config.yaml
model: "sound classifier"
train_examples: 39062
n_mels: 40
hop_length: 160
input: "log_mel"
win_length: 400
weight_standardization: true
kernel_size: 7
stem: "single"
loss: "cross_entropy"
head_dropout: 0.2
grad_clip: 0.5
Rows from block 9 of a small sound classifier, named by matrix and row number. Rows with one number belong to one channel. Each number is 128 + 24 x the weight over its row's rms, rounded and kept within 0 to 255. All counts start at 0. Numbers have three digits each.
After each channel's rows are labels from the 100 clips, of 14976, where the channel reaches its highest value: "strongest on" is what is common among them. Only what is clearly more common there than usual is listed. The data: strings of digits, spoken by a formant synthesiser in many voices.
# convs0: first width-7 conv (model.blocks.9.convs.0.weight, 288x288x7, standardized in use, each kernel summed), inputs 0-41
# convs1: second width-7 conv (model.blocks.9.convs.1.weight, 288x288x7, standardized in use, transposed, each kernel summed), outputs 0-41

convs0.164:143134112147143120097120123095130125111124171110085117117133164136087148108134138113104128133158135131141135174129115094139105
convs1.164:114128133157096135102105134102119138161139094122108141157094219159147120121079116130122139109130109155138082151108120123125138
strongest on: "zero"; number of digits: 5; first digit: zero; last digit: zero

convs0.20:124146175122130143162137148139106143132116096125076139125091098118119122121137148120073122139103159101133092071121125137131116
convs1.20:086158136140189117133114138127106101156135131135123134140153130150126140135176125134101138144132155107166136079136128117085132
strongest on: "one"; last digit: one; number of digits: 2

convs0.101:185085122126128123101103125123122151134110155125134147124103151146121129135103157116166130157151119153085072132143137143148115
convs1.101:180116082109080125116118116140131120098084079123124132132115136088134102093103095126130092100108138132125107126122116160146139
strongest on: "seven"; number of digits: 5

convs0.148:138110143106104114119155129148121134140117112140107148126117122127114134122127109111164130136105136144090129063129148130142111
convs1.148:080098144105133146104134132149139126151113143136107135107115119114107143138132125105121135112072148150147149067129130131103121
strongest on: number of digits: 3; "one"; first digit: zero

convs0.193:124148142150175127108103137141119144145105117158162174135166137138128159140131118127161138148111122112157127060151139104152121
convs1.193:091114155165129106104140154112164113106137126160113122147118117071191165162150163164110099141175123095102142153104129098092124
strongest on: reverberation; "one"; first digit: one; number of digits: 1

convs0.191:102098115161121091107127130104122129133133169123058115128098151113112115126120119123069127119152141157105120102148149103128112
convs1.191:062157115138096149118111148159157127127132138134120132142091128096075122113116120099116129117120134147126132123154142151136110
strongest on: "zero"; number of digits: 5

convs0.205:110123162113142115136162131130102149145148157124148153129145113159151132131123151145145127146103127112098168107126124150125133
convs1.205:090124157117170122129114115116112138122147175106105171118091132088118100109071108117123138114092174162102106128105113146122119
strongest on: "two"; last digit: two; number of digits: 1; first digit: two

convs0.16:144128127084150098144084139167083134128153116121104116127136106129134114124136136124123136149161169131119165121134127128136154
convs1.16:093144126113062141097194137113123159119134112143159126118141127107122124153112136142113106143110120108109094130116113125130151
strongest on: number of digits: 1; last digit: four; last digit: two

convs0.145:107124171114147122114165145118168143143135096138147156142148100153164123115133129101136112148058128096080142087152138163140125
convs1.145:050121153112167138139151131115116143139133215112172163127116152100138089173137089111116107138060160151103091073134123108096111
strongest on: number of digits: 2; first digit: two; first digit: eight

convs0.131:134145097111133093153120136112084138151114128146087135151107158102082117121134150080146140158169129106127126151125147114174112
convs1.131:105129136101113123131124158109089130097119162138144125116114104144121107137144131122115066120106132155131150106136148093118136
strongest on: number of digits: 1; first digit: one; last digit: one

convs0.80:139133126129127118135112130182080143121116107142173119145135137120141139139115104123181138133163111098118115092121149143140150
convs1.80:114154097133141148144146144168106126158117160122132108109143140122134153101131140146142127133130147124128130147158142127118135
strongest on: "one"

convs0.56:119129086130115137126110119126109127149125112138112135110108166165123128100108143146148144133126145117112138082128143138141138
convs1.56:159154118125092142143144129175162123112134149122155146089148192114131092146132109143120164139138101119114140146118119119132090
strongest on: "eight"; last digit: eight; first digit: eight

convs0.32:165137122138114126142114130123093128126109128139164105144135105163147122133122126117164118087132112119109132168139123126110152
convs1.32:171136143172140130134111115126132142155118141122134167117119143110114105110141137130134104133090145115112104128137122163109106
strongest on: "eight"; number of digits: 2; first digit: eight; last digit: eight

convs0.54:095114134153138110134123121127152130133142140131068147110103115062045137145129133118056140142144144129149095159128143121149113
convs1.54:182136102120143116121131112101032140132099138099170142123074108115149106112101081093164127128086118141121111113116114138138125
strongest on: number of digits: 1; "zero"; last digit: zero; first digit: zero

convs0.66:148119116118161116097089140183167143142102137132145111139107168148120133088115143126142148124111162112174114110134141133153119
convs1.66:168143126068133098116096103129137132133092072116147092124115136119166076111114131153141120126114144114158118130120132119123115
strongest on: number of digits: 5; "zero"

convs0.162:101146168137121141097115127120047116136137103114112141115113177145204134124133135132103133136079143093106109037121140093134106
convs1.162:139148134151092127114180122127121135149078140118144111162110162131115106074122099077145095088119178145132108113123134110126126
strongest on: "seven"; last digit: seven; number of digits: 2; number of digits: 1

convs0.257:108104143092097148105116150124136138159119152155136176103139124146205124114129129086165114119079127122144101180125161134144104
convs1.257:103117140148156129120119123131168115129083147118104113110121076120126127158130124135143139135108111158126105109127128146133129
strongest on: "three"; number of digits: 2; first digit: three

convs0.68:194127089158102148107115139117132137137137149153140107120153172107164129093103145127145106126136169109111143003124125133125133
convs1.68:181135144098130117146121106108130156112141075110096085154121199078135139107141105139119135149120172107100155109127120114128121
strongest on: number of digits: 5; "seven"; last digit: seven

convs0.270:140154110110137092149067107122164155145118065148148144153143150167137129137121130098110107154073122110133129186126127145121151
convs1.270:165106147118156138132107083111129141108089091074088112178142150080150121104110135143130082134153128119172093158098126121141136
strongest on: number of digits: 5; "three"; last digit: three

convs0.161:077127129114138131124149138127097139132114118101121119118121071138196156116121101112128131155103161101106115060105137160133121
convs1.161:098102138141176131134129117128111107130103143153127138108131046096106110115135107111135107116133151107127145103105116073182158
strongest on: number of digits: 1; mains hum

convs0.204:119124142107112113141129151106115118136111057130132122140135112132103143120109104128157116130113106154091110149145147153134121
convs1.204:086186157141130122159126123166117099129113203088147118119144114117118140133094175120154131116116160137156121116136133152127119
strongest on: "two"; first digit: two; number of digits: 2; last digit: two

convs0.31:102125106135107148110169139143100129132105148152112150143131111107124137125133113105126144147098141109178084044124131145144126
convs1.31:150117139105155138129129140148190161148118121137158162122131107108155182155122129159133149103122132105155100142117125140113111
strongest on: number of digits: 1; last digit: three; first digit: three; last digit: five

convs0.113:125140127148104149118129121164174132136138106133149153135141101165247138143102091133126127123087112107116116139101126150110136
convs1.113:108182108149150148113104145106181115163135109111158128178110127108168182142161125119143146132104123102188151156139122124166165
strongest on: number of digits: 2; first digit: zero; last digit: one; first digit: three

convs0.1:162154134143138130148134119163075130117131109123102141087131098134120115098158114156151121124172139065128149103126122184113107
convs1.1:114161104129111142143105136159099174148150113153140099137125160110140134124126126159121146135151112129123116097125122128126139
strongest on: "three"; number of digits: 1; last digit: three; first digit: three

convs0.102:156147090091120126122100156115135128130141158111129139111134093094142128109140133152125124138134118163053161092136149143119159
convs1.102:202145085093104127108110098084112106119121086105133087130112111154172118102124098114146108112124109153117127118121127112114087
strongest on: "eight"; number of digits: 5; last digit: eight; white noise

convs0.65:121132106136140123151117136113084119137125091144087130101118150106052127146151132114119142138153140125102094045132147131149113
convs1.65:093141162146100148143149149148149150120121139143112102145102142047064123158148150129124101119155146126080170137113121123125125
strongest on: reverberation; number of digits: 1; white noise; pink noise

convs0.159:109156132143109100129148125114142119145109146115154139139131114114166111129144106100141132140142136145157116160121117171151144
convs1.159:073146164103102147117130147124096159151138091133149156111097125162122149134118163112124176093140107142113131103152147159146124
strongest on: number of digits: 2; "eight"; last digit: eight

convs0.90:070108130174142170162131146138189125129135154128194115125138128117105128181110095110138130097127070154095113061155142142128126
convs1.90:095155154161080121125136126156141121124153135146161112131132133130095092134136152126101112167135072126088150147132130155131140
strongest on: reverberation; number of digits: 5; "five"; first digit: five

convs0.194:124132126130105139087113110098096117150125091113114136163144160148148140136110140137088129130087164093121108030120134077136138
convs1.194:107118138103074149148128143140106153154111114147182130135083156179162147059095098104102119106143162103103111078120111192117110
strongest on: "three"; last digit: three; "one"; number of digits: 4

convs0.227:120095107143130107145162134154117129143143122133143147110121108133160128138130134112171118130151124129120124130127120141130104
convs1.227:060088101131152113135157111145102140151147164134123141123131113070114107131158140142097092109092124102098141095128129101102129
strongest on: number of digits: 2; first digit: three; last digit: one; last digit: eight

convs0.184:130113134118156086130126144155179124145104135130121124135100114170129126149101148123093140133141132092171083186121124132142124
convs1.184:159141145111140111136124132119163105059087089111107111152140145126125120181148113170142147146125109128122183190102111123125125
strongest on: number of digits: 5; "one"

convs0.220:136145111108144127142095162120125126134129098138123143121134106067128131154111109113118111121127084176125154111129159099153098
convs1.220:146123123154132133143143112131121137105118205113104146135148152158122141100143137076122123141102116145154107108145149123165148
strongest on: number of digits: 1; "eight"; first digit: eight; last digit: eight

convs0.45:124121119116167136125142127135127131151134135153103194134122087139089123116133135145139125133093113119155131167154147147136144
convs1.45:144108119109057081093132103112103137128194119132122145116149095164126122053096162128137175142117134077133087141137136123127150
strongest on: last digit: eight; first digit: three

convs0.211:108123152148125151141100153079125142151143110114096138106136184137187116097108137100138138130140117122121119109126133115141103
convs1.211:130076155170155107132127138144143117152147166143130127068143128106120110110132164134145131151132132136170125139127120137127091
strongest on: number of digits: 2; first digit: zero

convs0.287:092119153134130120086137129076043129149135143118106127119096127065152126083135124128065135155108124152090107033130141130149126
convs1.287:094135093101138142111116102168163149132137108112147136176146083079103093117087151087119128109132147109140085100136142159149127
strongest on: "three"; number of digits: 5; last digit: three

convs0.120:102126141163118132134158142136097131141144132129136130158119143110130113117133132124078140122178111154127133210138152100128153
convs1.120:080115174194119159150127128124105134152110099126074159189130143144154140171148153126098138124117165134144156134136130100097171
strongest on: first digit: nine

convs0.97:093130157173159151106105111131133142135142101114171109190111153101104149179107135128172139128163101123091101056151110132121146
convs1.97:130116162149106124128105108088108150116186111097134117143130138163148138096136104136116126107125113113091121114134118118124160
strongest on: number of digits: 1; last digit: three; first digit: three

convs0.264:115147107100147129106148144129157134147128126126112173109142141141190131106113141142146142160151142097098124090123144128145111
convs1.264:142092077147142123133140148111204115130099123154113148072133124135125122123100092156131129125110105129130103135102100122119081
strongest on: "one"; reverberation; number of digits: 2; first digit: one

convs0.197:147115152101148139080116132145175154133119117133108120110116192156163148103114120136101134128089144122117119136143168121121158
convs1.197:152157138121166136119145129107165124108151136130147174100122152111107153129147124107144093134120127127178174147129128134145134
strongest on: "one"; number of digits: 5

convs0.61:098107142146109133137117112108105129130130113116052086168086156108043112131122127132123140121111142156130139032133152128139130
convs1.61:111156126117129134117104142126176128127174174144100113176128133077086147137140164158109129107156156155097157150142136147141167
strongest on: reverberation; number of digits: 5; "two"; first digit: two

convs0.198:118143156142137143126127157119100149142108134156127160082108160140152143145132118098149120104096095094152109146108124126130125
convs1.198:123109102100103125133115149121118115164114121153120110093147115126157146090153174112133149138127150101112157119124122136137112
strongest on: number of digits: 3; number of digits: 2; first digit: three

convs0.243:136130146144127152152141145129134145126170119156135129104171125095172136107130133154149142124129145138076120084141150139142145
convs1.243:095148142129058128127134119094161095113133102110114143162144125110130109142103123144108148115095144097098134118142145123143142
strongest on: "eight"; "one"; number of digits: 5

convs0.200:113185152155110134134119115188129134127144108134157123140139129079107133113110123140161127135108097099137120007128126127127135
convs1.200:133123111149107140112126150141119152154120139132108135147120183127120129133126072157115165123137140138160120127141130129135129
strongest on: "eight"; "one"; last digit: eight; first digit: three